config.yaml
dataset: "drawn small creatures on textured ground"
translate: 0.06
norm_position: "pre"
parallel_block: false
expert_mlp_ratio: 1
orthogonalizer: "newton_schulz_5"
adamw_lr_other_params: 0.0017
steps: 23900
batch_size: 64
weight_decay: 0.02
Rows from block 9, named by matrix and row number. Each number is 500 + 50 x the weight over its row's rms, rounded and kept within 0 to 999. All counts start at 0. Numbers have three digits each. After the name is the row's rms in percent of the matrix's.
# fc1: token-mixing MLP up (model.blocks.9.mixer.f.fc1.weight, 96x25), inputs 0-24
fc1.0 111:437562516422593426604429543511528464506505498487514534487508434579480476533
fc1.1 102:532491535577571510543552488484477492478555464487445548399548454508578432588
fc1.2 098:453588540446470480520556445552512470546574513543533538408567553486555490428
fc1.3 100:419572458580510492534456521536525439593502470486535498457548478451529426594
fc1.4 104:487546527526458435476518637446517484468543632495556498495558458516491491523
fc1.5 100:513524539518463556501495420547517565375624526488465558506469475480503541456
fc1.6 092:517500481475500487460466492502536516446455505465431336375468532526511509485
fc1.7 102:496540494460473570454365587527426526553520474573469495480513428520517497546
fc1.8 106:563495487430604543499515501505483534525505512461519475505441443509509539666
fc1.9 099:483495484490532377451502530397529494488438362461501490507501522508514504574
fc1.10 096:392582503486534454497532413570464557487446558488534569499459511482470556563
fc1.11 100:466542530484446497611495428504530437479497557408496451513583454474582534471
fc1.12 096:460576427483546503437609421552547437554452542461537518456528546531489483485
fc1.13 094:525525457543449517451534467483393559447534539547522488554434436584484472582
fc1.14 112:555451528593444532399566476556508455516520511474519543482506574397521512550
fc1.15 100:458480537472587472513488509535466525499538552447520442668450545495470467531
fc1.16 094:478561540445511591529383524519465440526525608459477539530453480512509552457
fc1.17 116:623384540502530518544457564464538500515495543516490506530537471449507415572
fc1.18 113:501582384561483530508526488564493535496523508448513472530528459610402529469
fc1.19 098:377472515572559497560514482431459548434524585504492507522450538463509449564
fc1.20 088:552504391538558476489457548533469471523516507446584500571474526590464412468
fc1.21 110:479487529597411519427522542629544548476480573544486492518514491484565482471
fc1.22 101:493561503528435490508491529475549509420554477425611462610471466525533447544
fc1.23 100:574450550445482515428590448522410596496432543531540453499495494469527535481
fc1.24 098:491452631477444512530433482485533495511516479556448500504503527380599499522
fc1.25 071:425469504376547499570509486508538533472532475587505436475438453432441459500
fc1.26 107:506497462611432520552425509547538448565494498532467523547479573469429570445
fc1.27 117:458518528513591530481515471460477480592517579571438520496498489532434609432
fc1.28 103:475496551395594480436544515542504540446541475468501495492549450488569420582
fc1.29 088:533430527466568479506509492505466487435600507458452636449539542487534442477
fc1.30 120:547543443443553431559509537507497569449528500558447494564456564429581488446
fc1.31 094:577512467495455535597473465464569507585511480536600599486469546462473513499
fc1.32 087:495495501454515431524520488512437479641403411533502507450413496517505518475
fc1.33 101:517556557570574504525592515501477485525462500516563413553423516554454559436
fc1.34 102:509644592508490516503517571483477538479510471498474468493548630528487458485
fc1.35 080:490519423545460542435500579463481560446586435490557488416568478498546464535
fc1.36 095:545500454447500458597570582511531484568487524511557578423472479448514577477
fc1.37 093:553514453569483510485559455491563450532441507566457429615455468511556447544
fc1.38 099:468485564497517535393577588440533532434558472483479543565496509495442576515
fc1.39 099:555548469500526530479471510461456603424485568497499484535636557486506558459
fc1.40 098:472530488525531540500410613413594433475579471497488523486569537497486526483
fc1.41 095:504520537461546548540504456471526576599402528507534530612523465521530424489
fc1.42 089:504504534471494475592501515536503539458495429530546454498552465595624499412
fc1.43 076:480466521478432422389440503442527406520553495572496458503558478507519522425
fc1.44 091:486503522434504487420398404419488430470517476481450517492457584525509559538
fc1.45 084:510525524511514528568485440406523517486520488427408457521485425425418437446
fc1.46 095:488509540469474499553459613429455632473573461482506561480489483516458550480
fc1.47 113:474448593488606556461470583574527550469490473501590535471515452537498526467
fc1.48 096:579467477479515491476492578496567440628435450500490469458604498535501504468
fc1.49 099:486460607455574468525511471519541472535450527488463539436601525408490574497
fc1.50 081:534599454456486519459521425477456530499453527521403479540537421604548479499
fc1.51 102:499552474509513523465539460521582415473604455542408578528461488533511454564
fc1.52 107:521481486497566544475527459466561504439562591533608459470480454537583568473
fc1.53 107:526486484475570547529464466618501546535496540561426566436470593516440494512
fc1.54 103:511529484505508514526449453608458526557509546494602395484525524442558432543
fc1.55 107:503520474580582555472513495507465604561509458449489617493512477468548578487
fc1.56 098:483572475440529527438497492594513482501582415535541419524491525470530596451
fc1.57 114:585542562540499451455464485492425450508570465412450486506463432525487466403
fc1.58 098:493431424539546485413543525494472540533530443608476555529434533540446483563
fc1.59 080:500509497530531539467524581481457422462516452441436435384401476466468485481
fc1.60 096:484547375600551433603451553518524470517523542519501461497508523500548536470
fc1.61 102:605465536407508512466529538529529477491471541529456549555469454595461548413
fc1.62 109:524450527558463520532487486452483486576418585450581456461517472565423549561
fc1.63 109:503516510497466563419548510472524487523497476407555553414605464583441526513
fc1.64 087:493557424475556491483463523497518443521412556512462543588562557453489527605
fc1.65 116:422578482482577549426536525438484524540433574502473526491534521432593475472
fc1.66 102:549512499451500472530644532469464455544588526526476485517591526567448503539
fc1.67 088:550477476516464512518496467616483554477528477394520604480509518520596435491
fc1.68 089:447480442586505440531577455513476617476494449503555456470547528456502453572
fc1.69 096:529441495588490520511411556484505514497490504452555568549437471548617571505
fc1.70 093:547488447550474491501532492452489492546420581493427619430520500559529432544
fc1.71 103:518438555479521415536567396621531431545457549514499486548483492510500530502
fc1.72 106:468530626450470548486492455555476545565522474508489476532510485613422488568
fc1.73 110:505541561474441517525503553448523586501447587528549555467453552596522421522
fc1.74 093:514491494527521514460380433506480516551407504468470543401399461472503547510
fc1.75 084:453506529513489496476648415471512488568601472438541531522474495464544531477
fc1.76 113:519441562456553480534463523497498516510508486400620464462547593462477554444
fc1.77 101:474496463438431522528541537515518460487512470560501521496514433431406425373
fc1.78 110:576406532516460428542475467573504521435617450514527479500478510536445551534
fc1.79 110:532477519523503527567507511435442530633609453507494437573540472510537475525
fc1.80 102:480551476566417456525523488478533521489493459613441538424553420515488588500
fc1.81 100:556450457528474624438529522453512505523570518576471418519536578466534464490
fc1.82 102:505494531470517577422516575474508433563454528460569476574454590468563472458
fc1.83 105:492489509524553517493481438585549482480554465480533486580651487557449449518
fc1.84 102:486460600549522481498457554489529381543532531590520464477498510597562490508
fc1.85 095:496407513552510482536625440450576521429463530477465509546510558506465502427
fc1.86 109:544526518452545507542499436460449416445485411441418410462454544547519495522
fc1.87 107:471502514505478460506505509495438408320402463501511476484480521524534515502
fc1.88 090:546483533508473452478553468472462505609472394496578570561542529507552572513
fc1.89 108:582591459459506514532512533525508481438514530496581522487510565430422558599
fc1.90 105:475563570492459459517528574575507465589458495471427563574434491488534500572
fc1.91 089:471450515493522511556416555481515571413500482579399535549515509568443553524
fc1.92 120:535467529540459455553463539545356550516492599489458537481588501509523523481
fc1.93 099:465510516498480461507472558465509541542444476506561346559501494485433603510
fc1.94 091:503527527507504563481490516561531459452362436506468496458465391441451459472
fc1.95 093:441411580478532522486513502456542416529502422534538554443435539439457522565